Rows from block 2 of the image encoder of a small encoder-decoder image transcriber, named by matrix and row number. Rows with one number belong to one neuron. Each number is 500 + 50 x the weight over its row's rms, rounded and kept within 0 to 999. All counts start at 0. Numbers have three digits each. After the name is the row's rms in percent of the matrix's.
After each neuron's rows are labels from the 100 images, of 14976, where the neuron reaches its highest value: "top examples" is what is common among them. Only what is clearly more common there than usual is listed. The data: numbers of one to four digits printed on busy colour backdrops. In brackets: how many of the 100.
# fc1: MLP up (encoder.blocks.2.mlp.fc1.weight, 256x128), inputs 64-127
# fc2: MLP down (encoder.blocks.2.mlp.fc2.weight, 128x256, transposed), outputs 64-127

fc1.104 103:436406574497574584448524420477451511464576459513509483505436524545492472554417447489495460508506517532588454443530510472463484460492513440592475443616535532478480478515476539470556614470517526
fc2.104 100:595550507459506478475415507498536521522487546457527522480545419433484481561507537478529440451525412475494462537483533485553511588534564448483550460474548493518599476462511435480457408478593488
top examples: red ink (29)

fc1.244 104:494511572542492541554516450460470339467504499551551580437466627530587491536472479423430583517414515547466502454432431547529518459476449520387482482495618499388533441434424509487446464561550422
fc2.244 106:484447556464654539466420473521455406544426501481534421421515489507589473532491540482523394479516403374563438492493540503503422575549527448445458471466441532468439481534535574492480454446456488
top examples: the digit 0 (66); length: two (57); last digit: 0 (53); first digit: 0 (43)

fc1.23 100:515508532494418429510613554574482477589495497549511487574510530525461522563565435518451474499477600480506512487573599489538434528498466498539591478487510490528496424545535543470390540429517575
fc2.23 099:473532556432566497448439486595544492499494429486488582553591555590549577523479587463584456510532493519479544546534445489622468478539533408588351480436530595436474520468550463525502514496485441
top examples: last digit: 0 (31); first digit: 0 (28)

fc1.66 106:482512470557560533554504485589493555521492577427614536459585558539496443527527518536508482478482443421529501458478524417463458481489482438445582465486566538487499488580449550474411468467504569
fc2.66 104:459471535506512476474470403476528488492446577513507501495528479368447525526507491514479518506535515531518489455487622578559534433503446497599558525511533474474496466419582504511470516553501499
top examples: the digit 4 (77); serif (55); first digit: 4 (37)

fc1.234 102:474507478408465473518562520451580550437450410586507544473354509497459483476466500510471493571478509539500533521437530543497476475451483436567548453489594545519549579534472409416541411473373401
fc2.234 109:414511501499587451416462479516495480465550368473452431429532474511472509482474527398429463544463561452498582484425569479443499525507519477458411506484434460504489480447480526494533498528548480
top examples: first digit: 6 (32)

fc1.159 100:411461539546506552495397487602485500473576515410569458473448505534457549479487422542578486549497519493544466436548547458450630458515529551468482490391501554568488466505451516565561481435450568
fc2.159 100:441551481502485558449511557542663576569522528616427477500479470582567462539522517491334515504562500490497521506488514426541418461515445456477448472525494506568566480485546468507407531463408468
top examples: the digit 1 (66); last digit: 1 (32); first digit: 1 (31)

fc1.29 102:553372399550621545541507486578581543502586540509426445522513489593565498503495471531499540501458515526554516531514461539494519506465450477524486444502571485471564513532451480507473424469526456
fc2.29 096:545521582483538499517439453578465461583523441478545478536530464445407468545497529475512388448534489436515564539625579477545423380525498533578502486482540559445566575517464519465550503518487531
top examples: the digit 8 (79); first digit: 8 (54); last digit: 8 (43)

fc1.7 094:588498504486437434447589503436513494506543488483602468513564472447538478454503388527624506538525447489537522481531515550468491494475483438461512591580545411448494417453436436434542495473560505
fc2.7 097:509499445504550452475507468574535606531479553453468539479432497436568547507489481548509526570472527466478544433496476416495534492453480504533564497500572556441491464524532374526511514498465586
top examples: length: one (72)

fc1.142 108:498413491530521515525499490507503507455512484467414547595422420538463536523537475486504419508557456634509479466492359454478559544470563445495554473546569362458513469564562517563499500434410476
fc2.142 107:451434540465471464400425456563470481508523482530588440485470429532460540498554557517569511488411496421499393542464526539563485576506493508565498530538531559546474511413528522437544527470601472
top examples: the digit 8 (58); length: four (58)

fc1.1 106:535421410549525496437499521505479440444466420518559375443488459542388476521379504414497548541551403563496495436422596476470480560483488494452554560495552515492530461479427474463484609484500562
fc2.1 101:518481550501483447524459473508462446453456523449494473471498510456528550534595512562488443443440485446513510520460450504528471479486492499584501505502470608513484591466539585501549472441551572
top examples: the digit 8 (62); length: two (61); first digit: 8 (48); last digit: 8 (36)

fc1.168 093:580450466467520485404456507472552518451499437588516516586485541519460472507405578525444506530506547506514532578474593575482453455485603604503515479572457470454482483578538462461534612402497475
fc2.168 107:502423507511589503477565542519491496557507477485470492441417497461456560469536485526464494510560437463455437534534477532555540476444552492584409467447499553464490536460425455470559579443575449
top examples: length: one (78); first digit: 4 (31); orange ink (30); last digit: 4 (26)

fc1.78 107:495570510520506512474455514495527496639543472560392542500462535544428445498516472401455513616392511485528439448511601444540422493442516577432570469525472465453467551547491411535431502441461510
fc2.78 102:515409487522552368480456480544469492468427486377479542478523476528622556576524468469502537508550504416488564528574495517464514481503563499470540512487493527457521542514519446507519508443476455
top examples: length: four (85); the digit 7 (53); green ink (27)

fc1.112 104:609498524577473556523514521473448550514558501575456540598434557543478475511499506443486456482519591391524479470450428489507545476509561468432510456557495562506495398504567454557469472567448498
fc2.112 113:530594581538608486524485449582437527443523528458559408468509506412604405528546549596409453485427516491509474475487465547496446504474489498473427536511503484555472471471507525493495554501580413
top examples: length: two (53); black ink (27)

fc1.141 092:526437533540526520565472496393602540480480468623403447534550439541497491426540516532471521469513491487476426542481585513414512430403486491515498426450522455550573439533524518491497532499485578
fc2.141 103:513469525526477439521585423571479476585455521466589604522398503495498499556563655581450577492464596515470487446395516511549531494511500467429533482476457507403492566437444473529548463519540564
top examples: italic (74); the digit 4 (64); first digit: 4 (45); last digit: 4 (45)

fc1.220 087:514548428490519547485526522479523471482454485536481557557431480482479452441457461493455598543387584559407466545517497495487449567471543549458524506543476486401412556525473403546449398591486523
fc2.220 095:523442541471516449498387383485471481479534510495492460511519488487441484458516564398537495516558453519563456415441426538635491531583446569572447517447496409557585456561583478459508467524459488
top examples: length: three (60); the digit 0 (51); the digit 6 (48); last digit: 6 (36)

fc1.242 095:535469562441493520535403365466506587523552494505560468411605509535501463588504543509558391506475567500463574559460535497368455526574592508470464541467604462459494568521437445507460511520539470
fc2.242 090:485499457452438419448601498538368516525498568527506482592426503519462553514465445524537504463369559447604512487547457486539572460464484501444495453496417453597530560428453493560468604508421454
top examples: first digit: 7 (27)

fc1.44 096:582467540469520452367564463474470417427521531537444493541497500577456465440430508488488497464499511476584577520529423509492420463464510510498519460518523580511580571523535448487434548500501493
fc2.44 091:465519467562465423480540572408553537643505520521511527483428557480602486522522524488338487477418548515474568393482442572527501505540528579531460563600441467473577504609568502489479496527471431
top examples: the digit 9 (76); first digit: 9 (74); length: one (71); last digit: 9 (56)

fc1.39 110:451434572512414504492460533513547496587547507514520530473539487472501474428488549467507459515517489498467378456457491472466471482478508480477477457476530509482525496392464565530458616563482539
fc2.39 099:496493473484542449408441506560428442504491445466522510494532488469393579511507429471541565501611577487482513541505531490516453545544509437513528466501539473455539536538566454484434426522527450
top examples: the digit 0 (47); last digit: 0 (29)

fc1.80 097:424543528520530453520553487422533493517493480530524471563450469485481455576438381530433521595511472553508452487527488507511474496525565515568591506491556431536538447590413428554544415560500501
fc2.80 097:526526440396546443439468462509520572462559516515481440432495426516454500575550520468560438534462511436505610532447502424526483522517492501441456538444586582467487460435556512582480395512423478
top examples: length: four (60)

fc1.19 108:532650492466532476489499445482531557575597540463557503452472522561500575455436518489537540580455421520429542548496531436562450490536550475478501457518605438542514453583420398490497513523530539
fc2.19 096:468518487551521392414621501559438573412390520523392583556494583434479537515496535582520473444456522533501447532531448484572547546442438480525458553495576480545531459587554519456480472517485515
top examples: length: one (70)

fc1.25 093:517476467576534573423567599521455490473386475453492556495466565472522512540409517444508523556482486456448520527526465361514507593585524435409470402505514485486514529511551517426432476568576364
fc2.25 098:458535497464471337497516445387597485437510502545436563511472399448507501531558472541481463529511485525514565463540539530490530500441399488525502587555503473502544515386522437467550413431427507
top examples: the digit 3 (58); length: three (57)

fc1.45 104:480605448568409568457573563426575534627550569457461424600508512496509498545529493538505565453530461549472490479572471506464475439548479451484426451516558544481555412494486443503547549515515544
fc2.45 106:432418590484410436497505423465492514504446510551486452501521449483571550454430476585475407474435632495521543541492468611509510448550456518597561569509447480463485569473461559469571433523511453
top examples: the digit 5 (66); length: two (57); last digit: 5 (47); first digit: 5 (42)

fc1.53 101:429526442501448572507594429479556445551533453491562492566518476454549481335502468480503480534493472514451474506458532501506462455430606449574520561458498510576500525524520405481489456472516512
fc2.53 099:523499516630376480514467526488497572509481512441519557537494472439560608542413398504522516432456475499528488506545477483462481386565523559449503504499517485356498471502400566525581558469467464
top examples: the digit 2 (97); last digit: 2 (52); first digit: 2 (27)

fc1.131 107:445492580503550521527490456578487595501475495494563511564531501425429476450536445546395569482505579508482546508516492534488451466553592451480463545553489514631533514513537487436525513524479525
fc2.131 091:508588505514509620506452564433500529460511438574470504442547504595515500522485508524579553546564568423545390467427473523436548562561431486470529466506510567443497472493437505466477398456528609
top examples: length: one (65); last digit: 7 (26)

fc1.137 086:516468539509508505500464524496520484415617481513494493476449527577440467596422551436426535515500569459516538485453571485457466432481514464477578516394512532476472436470442532555536513498405462
fc2.137 095:498569450506589476455497551491450522571530512404476474502528409560521490516505520518427555553525497527550453472467391603611574384537532473487468416511425551538414561551521594519511588520568516
top examples: length: one (64); the digit 1 (46); first digit: 1 (43)

fc1.190 094:425437535545412455466473538512540595479495444533517569443408443491597556536582445461486499519434522504592461425461515486585448501492567504461560569438504571466610523570457485432507573474480490
fc2.190 099:512524516410607502477427462453483401527492598503503545443510516450469517457381463532515539515562596505461523534450479436468535417484472510554474558516516457474496547540511544523589479532510590
top examples: the digit 4 (61); last digit: 4 (44); first digit: 4 (31)

fc1.75 102:500454457473505436476500409499631500461449521432448478494497509408533491467479385470459497597548429555503450476572565491494481495536586503556565570455575553448518499561468418436571600552525500
fc2.75 103:562529534509528430508436467508499420462492498477481479511417444605592397423436507422356458523475500500503562592487532445566470460465553464484455427514432578497498576518563467454450537450472502
top examples: first digit: 3 (29)

fc1.28 091:424465471392484570548471566492513477481453529599454512579502542568554482498516607541574516559553495467490546459416566452486518574501385534521540503582592500467560457511453498424510408418511443
fc2.28 098:515489523491506518436361429506466399528479449486480600493585507349370559439550501439429534417476539578493513469520426577457496523506503465404433467542474426469538583521452454517465511614513559
top examples: the digit 7 (52); length: three (50); the digit 0 (47)

fc1.208 100:583496513441449525498372448573554550583594500654532469562577466594497451440432494498517415541468445513558469533485431509564507338505436515571533561530491602534451431504425496515473566514539414
fc2.208 103:503549500560450429466458531426522476525471585570478572493409536495533493414514433423521604473435497533480503465535532539401517551451504436606480466535558471517477497483469473513567496461404505
top examples: length: three (58); the digit 9 (49)

fc1.15 096:453438438553526516405422418541440504483530446542515419535592490500406472505417398507472527597532491436469528458489504506533445529478491490516521482484452436523497591502488413487500483562560601
fc2.15 101:386493416491501480515516511508516456482463508532474514518540494529636506530445450578594479451469527556424436559519428518522498482598466560523569479434502494533520453521439518461544472542534474
top examples: the digit 7 (48); first digit: 7 (43)

fc1.166 113:521549498513481529523518490510550532555453445465507487573494436482433555493505626523503480381469421474621575539483475445462495478494476452576439575561521442529499530415477434461489484484556544
fc2.166 103:511473507580617472557514547446555466525554499519556470385500472545555576516507494550530461554471504525520399564547524501543530580586536525470623460498530560436533511481491498519446534341533512
top examples: the digit 4 (51); last digit: 4 (37); first digit: 4 (32)

fc1.76 092:426489491452546483549539447524500434560466470418537603489460416446476495559484508454493546518499553542490483518461498532517407512429521489510473484482606383559516523539487543448472505491495546
fc2.76 089:479498464524443586534517430502364571485533450596521454505512533514488601429524431507558443486416530456466638486538486529458557507526516479446486517535460563542526451384430479511591498506483454
top examples: on a plate (88)

fc1.233 102:547432510566484507578474456549499429439567440495479572487466476589433560434559492436527408570437463571532567527588523503505457493508463496588542517610581459474401518528504543513449524475451469
fc2.233 090:445510471521415469517447485470510496464562374492546486550478386514521414538481522523518481402449566543543496586422382548570429535422492462494508500509510572542508485572502465452494532468490582
top examples: the digit 8 (61); first digit: 8 (52); last digit: 8 (31)

fc1.150 096:519490521501485568529483522486549462566441664572499584464409498430464493435486542432435559467535490553505543552540547521426478476458450479502501434456491482525630568532494577484375535514524502
fc2.150 092:529461434464483505523542437476495593473515435460502509531496532552469466536583613590435434429552610483534546450565495473468430496460514528519437539534510570486485401596471418557569508419418494
top examples: the digit 9 (63); last digit: 9 (40); first digit: 9 (34)

fc1.95 106:483446539459499475433529622531523481535502490551449484635482646485495607496458496504446470566490433507544530536568484433401486462516529529501444446462482461460469378399589495535502568536611485
fc2.95 106:506627553560462543549555524471606492540541462459620422436541382476527497499493491552501428483462528598405497530495392394549510554519429480562461566517474503550423498434443530501468503519515504
top examples: length: two (63); first digit: 3 (28)

fc1.231 087:540471469535428483491508446492572558581514580611500461423525480429481542474523463547520488543577476582471475437435549531474487406539504543523534522377510527525509507532531522556586463500501504
fc2.231 092:444499514547466539615461527479466472433522550465546503553383422572623517487422500511570501429464591539489626484606472507434503604496469531530568570560480537491373499500471539476454555456460510
top examples: the digit 5 (64); first digit: 5 (37); last digit: 5 (27)

fc1.59 101:585484587536540472464460491476452474611540546488578536538470641555588510439493531474431493489523506465499513536445534490542423509486469526471599474469563550434421376525567488506427472537438514
fc2.59 101:498546477544404461493550533447415397464455409424482463582492424462449533421508475562524480507547486501517487458596537527565568512442447508529482494458485524516630539596496526602401517435513511
top examples: the digit 8 (62); first digit: 8 (44); last digit: 8 (33)

fc1.189 105:465389459527485463482449507492527516525530562438478604477525509551486500541469471395472493498465536549473415411541432462394560540541546568490496529546447519498539529458622466495504468372521510
fc2.189 091:545524426476576516451434572590501429523476457571525490506566595566493421546509516593503522521473553481482513608444502469542516525477563603510531560457495445441494525589547550510418529516559532
top examples: the digit 4 (57); first digit: 4 (28)

fc1.221 095:443498471452571448557497515532449593498450509470564464483572504468542545498582402535414467499478461506497529463573468486497588570471589515443542487488512472497468495575554434524448607480518457
fc2.221 094:529442579491553545475502463474555469447593493494510439533419528577509557530542457518589427566550568479462570579548469419482488501433432501504511450496431558489478507544444583431500545589489490
top examples: length: four (71); the digit 9 (60); serif (55)

fc1.203 097:549499578570460610478477596470498448457529463516494483487535447481427516533590532519481497529560536509444511503500470531479509501599428462525493595427598541512558554470462502505430448543395513
fc2.203 088:437538475471525526564519487467407447523470433420532451548554443494664442435416515582545477515529457484508520471582498503523477530471577491464491498512452496476462495572547478522521624457472466
top examples: orange ink (30)

fc1.85 103:533458428391498493466503389535547503500458422505474577458543538349543545490552609547582498550499500396519579560454518457521518468570476574515456516580594517504522495473571471439453506457538518
fc2.85 088:522435448568459578521546507483411505436559468482575501451457436502465548475521382419477511468372530501449485530533542486462566554474438469439552561476491547448498419448437435534491495467496565
top examples: white ink (31)

fc1.98 106:525536502563598477538453556511601532551465548472491607499512438527614473488500464533610473584496525531515598417658443500514539524503481490493426507478529458446460534429562496512465512569443455
fc2.98 103:462568528459512540333449563522469450548488447509494634510397482514491571510475449511505473511530501543511469548537495461439511542619436460526513491468474508447486486543468557565472502502436487
top examples: the digit 7 (46); first digit: 4 (25)

fc1.82 105:497449651423535447542522452515516532500566467432444479472533527435569439524489420430506500501535497517475534415428451447509496475572473561535540542490559600466607555456495453463518548569612533
fc2.82 106:474544461525536393482528480502565535516474613516566468551531497514463575498524497487566465534515550579515539596534526488440450437372575419500475534452526535532454425539495605507566498538458553
top examples: length: three (62); the digit 2 (57)

fc1.240 096:454483565477488509481613526543459457471549503451541496461582493598500419469503454509559551533508457402456587469518598466487305443440531475464497485543611461445455433438492520516545472557543521
fc2.240 093:508597521540513495499481483632587527494486521568463475575462493563450448455493512464619485476468568527531418510572458393568580521485516448470398510408538525475533461544477535489485553488443445
top examples: the digit 3 (47); last digit: 3 (29); first digit: 3 (28); red ink (27)

fc1.2 098:459596475450506469603509527532485477483579525551459442586467526549515525432455417505499644529473474542507457586499485515465384422590511470520515499541558513566527508448480438535491467450555504
fc2.2 109:608514542414496528409524430501496571396464533577504532606524421531431532446493431610498554467520536558530371576488514516500589503466533455481498497501594503532471485425541474457479501556560487
top examples: italic (73); the digit 7 (54); length: three (51); first digit: 7 (26)

fc1.207 096:558486545446457437515589439553479556474550461421557480478513602490464488468458446533492537509494499505624529477572389529499480501589472472581636572531499425511455401468412440535510479558485530
fc2.207 094:484391444459487454438535479570495518482495493527530521463463513539463498554554452395477426452500455479534540456493537480585558396431528426464554556443468461552476494563544544483565506502449503
top examples: the digit 0 (46)

fc1.198 099:399621426593567503494538529472494512593581586404504491509537517481429490493502483529529467455518515459527545527489529497458480489512477445482497584504449389540489535495506573509509476564485615
fc2.198 106:483530549581574514588540491406497472541499426476489508483495562496480613520549502477509543510461501517465492536534487504477544541499507456567509494502600546495327435462545460481496550435429434
top examples: length: one (54); last digit: 1 (38); first digit: 1 (36); orange ink (30)

fc1.176 093:451499495452504457604509567552536534410505428494580584448504439482508483485546446461355486553516499452451505430547523488461465468548504462504555544572610499521645535492446532435525504505471467
fc2.176 094:499520519548516577520534479440460417519423482501509446501516597497485491521464488484558497628447521509380547520501425570422442609426454563505508599431430440476469452554482500454497548477441565
top examples: length: three (56); first digit: 5 (26); first digit: 6 (26)

fc1.222 088:461538482430460546472503510467534490447423471524514476584528430466523547429505480531472548476508471540455476409484492397379472418530477422417554475565449373375460437471504574575424480469460532
fc2.222 093:388462530532442526576537576527445436605487524523383497500515553490507537507493479558455499456498465465522515555499458502569509560491567514452494481500479416468411561493471572433517544446444400
top examples: the digit 8 (51); last digit: 8 (38); last digit: 3 (33); first digit: 8 (32)

fc1.174 103:547504599466469545521479469440590495532525500415383578491504534556444448577597450550468553511418511475554505422469481495550498513589431478575543566541518488568572522577467473461482394475521489
fc2.174 098:480505588416483520614521521473502487473496469547557542454457440561529531427518558517535422464438509425460506577477496480512528559409444524492553447466483416524454470497540504527442458592480605
top examples: the digit 2 (72); last digit: 2 (40)

fc1.204 106:529507542464557612529510471495409516484512505506518512442489491426410528554500530490564531377420607491409550490533480433462472528495467481474495569530541479484578523604463514565464501387526454
fc2.204 095:525503549507368550585499594478615454462447461426468525486388516558538462545543455486510515581464532549587402587505512350468511565595503507483618440502500467503418577514590506430490492473524562
top examples: the digit 7 (58); first digit: 7 (37); last digit: 7 (29)

fc1.138 097:530504467519534488452517515560472584565529537447577513477496480474495419443476579455537442426550499470463575529532541515401482421454519531501473536516545496498503536604439531507544432547493466
fc2.138 101:530489469511472512473429428477496538453503431479513481478502461530472524480458480499556548554396534558497504497526532549511506514461470593469516448563600487532548386494527441448446572424418569
top examples: on a plate (70)

fc1.74 106:419540529608566490497510567508578537494419453514612440528476519469414492474428590504544556513395517568514513483509539512495560525511521479601446566435568472503546558506454502384488603494448565
fc2.74 109:494520466436523394437479452512379451595426558573538419443574588471506437510581551522396401420525455529482452474469495594497434442470529529386532460510456460450484479508549541510515472461590494
top examples: length: three (69); the digit 0 (60); last digit: 0 (26)

fc1.247 096:498521574518473470490510475640591554528559579536566559411511532555463524525540518506438521493462663466501441521478436559524494453535487541496443556512478579518504522617402444567507499508513544
fc2.247 113:497543602575586627522447537498491471543430571482536485599541536519530499450494479540489450549432485591534638530489565505545502476537532528499472493531582503436497523470503507446455603444548534
top examples: length: two (62)

fc1.195 115:472429465516519563535559476522577504559519500556493447532546477499471480395520426495551488539518521477461460432433435471444477459506540491511634511646469458526479476556518508564561511472478489
fc2.195 111:554604467488483507414455516438504511443505496547483514497434525566492459498463591432533548501516591532593555548535537582480482510493365512569496538479513562542499556622539511475436433521410556
top examples: white ink (27)

fc1.105 097:574483439487558523500500478542509459425475501499531496572493525559518541492477636466567412476500483483559456483471441447417449501553505529508563498598467478422512561526489461494574526542548473
fc2.105 090:380517490419488543501511522554420517539464501487477504585414594511624417540564511473464624520560487502513498517429514527539547464580506588588498606579554593492506458509464443494479510484414479
top examples: length: one (96); last digit: 3 (26); first digit: 1 (26); last digit: 1 (25)

fc1.252 093:549560551507514529458486513499475458507612574565526484504422300461480437506514492500518450395506437473486503433465479523543441485483533525527475651464535524525502464507434485510493510471474473
fc2.252 103:485497532408442519524517562474607561474518525578535459475511511442541534444476462488504517527467558552527539577490545439471526509484419395493507517489461481526470466453469508496435528527494557
top examples: orange ink (28)

fc1.249 097:556481553579616493542546524500499547506519481499591392483598537577504488517502462541425454510512501457503438471539481482474407489564515476641549455500556513446536527441408518507496487540470542
fc2.249 114:583447473499463586506449538499477443502473516543464503530447545471556470604523613558403446499563512542520529524535530556607474459478487516545470548416532479546516514372615470537556523475671484
top examples: first digit: 7 (26)

fc1.157 102:510581626463477539499612538538432467468545496521456383480529456575437506586555452508420451613504497520445456482517451488505510536543444486434485467512509481502496495575585555550443503499529475
fc2.157 102:458545548542575422550473546513578586583475534569574531476512542487617439482413512508607524455540477520476492421480509406448439405511566474553459486474492519498491433482476456439558390478485465
top examples: the digit 5 (57); length: two (54); last digit: 5 (48)

fc1.16 103:533580534445535495557454462522533539556476435512480518448494522476455489526408529537571531468433519476504434534515554478545547607517546532435473496549596489496530467489529448476477410565567444
fc2.16 101:509414437433525526566582572547579581487467504548479386495486490477578515510459456532502494549505607490515524494614505414426557472499492385536565482507415515431538606550418560426526385488503597
top examples: length: four (62); the digit 7 (61)

fc1.161 106:454557563443480567492536426514440448499520562451478441521633600503507469463505564493558488487546519536423469562571437537516481538458513488479556548463515559458511571502486513497399539499468522
fc2.161 098:523559472513594521456488608514462415538451405538558592574507493469465611462464492546445559404529475476564522481501505555441452439552546505488468544470439457457591534451579498494522544562484474
top examples: the digit 0 (51)

fc1.50 109:505484545496465437531415436523510446587505490481605452487422583429494497397455447450478569504486448480599533596445507554512479512544559562449435506491473580484515540523551572457504546561448584
fc2.50 104:441513457519523449519524494488464578492518475474522504509603549598487594545618552523441487414539592508504550403539511503508476465456446444551465437481460490494550424505472539489509496588463546
top examples: on a plate (78)

fc1.148 091:471481524475472523513500547436517517552439412467482557513473462470564503512417491503469491419502514570564525479514547535449505441432458496500472539480492421442516564543576386488423499439489500
fc2.148 097:566467426634522493491491507463593497507479497515593519499559501501521454466487428470518524533519592471563520524558526533514541448490606509519512364538544438517537622464503485430522554419523473
top examples: the digit 7 (63); the digit 2 (45); first digit: 7 (44); last digit: 7 (40)

fc1.182 092:454542490448477505562571485558527546476427445513546530450565572490476462564496520470444518492543515493624477511440522351487533506478530509494490486513480517476477453479493552473458556474573422
fc2.182 090:451521487561591568504583565507486466523501558494593475515458476571503563433492514524380566516495537527403508520555453488440593560586491470531481474472442462477512444396444505556535414390393568
top examples: the digit 3 (59); first digit: 3 (29)

fc1.84 093:459576586531554484509449357555522510536463541404597560488445551587464507510471526525492462515424454525543446483581549392604474503566591494495459487406478603505510531530508402524533545476463552
fc2.84 110:540503470417483498498450487452504525484538509523482515539421497414498435591519513442481482463576467528528583467509508491486494434448539508587392489508526496514577555502601547519446441580566543
top examples: the digit 4 (59); last digit: 4 (32); first digit: 4 (27)

fc1.140 100:461521436485559541605445476586500543592512504488569480463445563392536498422458491380611475512517513422520466551420574461452472566536454402454421539521452566444599598501486528504425511445459492
fc2.140 099:399381465498471552516581401462561542461478471492512418523505522499442497492523447620454525599477528438388417470523559552558545551526516475450468493493568446465442413594426564491524539467435524
top examples: the digit 6 (47); first digit: 6 (43); orange ink (36); first digit: 0 (26)

fc1.77 100:546520422486527547465533487544516438584633499574587574562433466508472509540485492422504476444529555454490567436498460528438457458535413545478428531438494482499467502542485499536452542463421525
fc2.77 098:411559558414408535455464607505481455488494502507552527434597510567530462541475419443479493543439574528438507529469523507495478553491511522599534483496428515538558549521480522526519484431469469
top examples: orange ink (26)

fc1.145 104:461607547529502514489536498466546527541502488584482503572470580467466467385515528429463504548466449506546492586585469546541422519516484522505522533513473558453498515516589482463495472587426518
fc2.145 104:547479435535462464472331478467500469497531540487555553533436527524486431482487507445470547487542560507437548367434478556514396517487523437509526530470516489537523563540514531520439528465521488
top examples: the digit 0 (57); the digit 6 (52); last digit: 0 (32); first digit: 6 (32)

fc1.135 098:427480521486436537485510517525594422554556514606577539490477588490530492441500548509542555577419499519478549560525527467602460547613414463492525532474547498545509548489479454472499447481530418
fc2.135 100:516487534537653549556546501497386449600456477467562546456509567531529453491538539521560435454502494510438423412372485536504506454461552508477531448501474450514466539447560591449425506541551527
top examples: the digit 0 (60); first digit: 0 (38); last digit: 0 (36)

fc1.225 094:536477474467492545567524537513561512603557539512496517443489429523495428535485531529496493440513519473447575379498488507464432546523437458555476599483563520567550567530457498456480494436508478
fc2.225 100:448531459536485559440384498554500500554488388419470471569523502546620400512481394517525549498599471479463531565454495463506558580471474502535506489592520563459468554526491464475569537496545465
top examples: orange ink (52); yellow ink (25)

fc1.40 089:540538536472507496528559571543469555437492501501480548533507538526464547551444407515501451549519507540482577426459533481553570402478420428477517470514555428481625500486580485460540469472455528
fc2.40 094:459572479536418523486374487467427444480566544544504495507523530545558505505440591488584554525527491547508510515501439520501401496496498488475555439502525425504454476496518372546553409515625475
top examples: the digit 2 (54); first digit: 2 (40)

fc1.245 106:506556528504539487541429437464544531540520582622530468498538551484518442535439516455559468542506436529561465502529527452504428563489463504574529540586601488588486530497506602466514541560455438
fc2.245 100:495540498527562526502532520509480569520496585489482540466509467485418561424488387525587579487607548606543550502509606518442571487508611476477619414566508511521488526501499471513513472558524524
top examples: the digit 1 (60); length: four (57); first digit: 1 (34)

fc1.216 104:498494545509483507511515477511518547560472467582435412411575478474579542601557585416406557472438492479467547581467569461512510527541516491453513456624513452536572557534514516487517448594572507
fc2.216 095:657490454537541422572628512431542475445511492443493471510501491471443482459519492557531431453480481497526541484497467467461499454544473560559601472486419542477517465555420414481534460523490517
top examples: the digit 3 (68); length: three (58); the digit 9 (45); first digit: 3 (32)

fc1.175 101:513459554515557522479425515457518478580457528521492483501427518532520576543586537459450538532577567430448519527561433518523489681524417482481478491470467493543484479550501523473370537474506460
fc2.175 102:569520458490456485494527545514480443513535391520375581550462474509502555455508490518433547460506488540509527482518505362457484457504513543532557479571425507440485569587519486608550557432487424
top examples: length: four (56); the digit 1 (48)

fc1.121 103:521460530555509474436554542382482463537573499467532440470481470533457536478368542507468469476512511488541519420553474538532510466481526556478525492473582486428558485491582527422487518516450477
fc2.121 116:484504468496466592540416557496490618584523597394432572524515500473555550435491461510537474508468528559432490423524511496597429458541494470519467542458514557515455575495486478462485550569513557
top examples: length: two (52); the digit 8 (47); first digit: 8 (42); last digit: 8 (28)

fc1.180 099:569539478602428497487502508547423428525508447496485475548427513585526469474473478498499485445422550503483517509500525496456410492429470426439536517435640641475490556494587604468493539466463530
fc2.180 099:467596383554510487527437588403535550500501550469497572484509468495520476483413458503514543524439494574550522535494476508488598511500439545427527552505514432532473485483423512542541475452520422
top examples: orange ink (29); last digit: 3 (28); last digit: 2 (26)

fc1.143 102:508571533508506619480550504468452527456559567573459369612552530467535493580492532498466570528516418477481481492488446427468503487591413537560496578548476598559465462467461470566439529547452488
fc2.143 103:481546488498545559474479603606556496573491439463542486527539450484339540471470494494613479507546535459485459491517542483467470496454509500595493528505553479529585504415498567550477526507491536
top examples: length: four (72)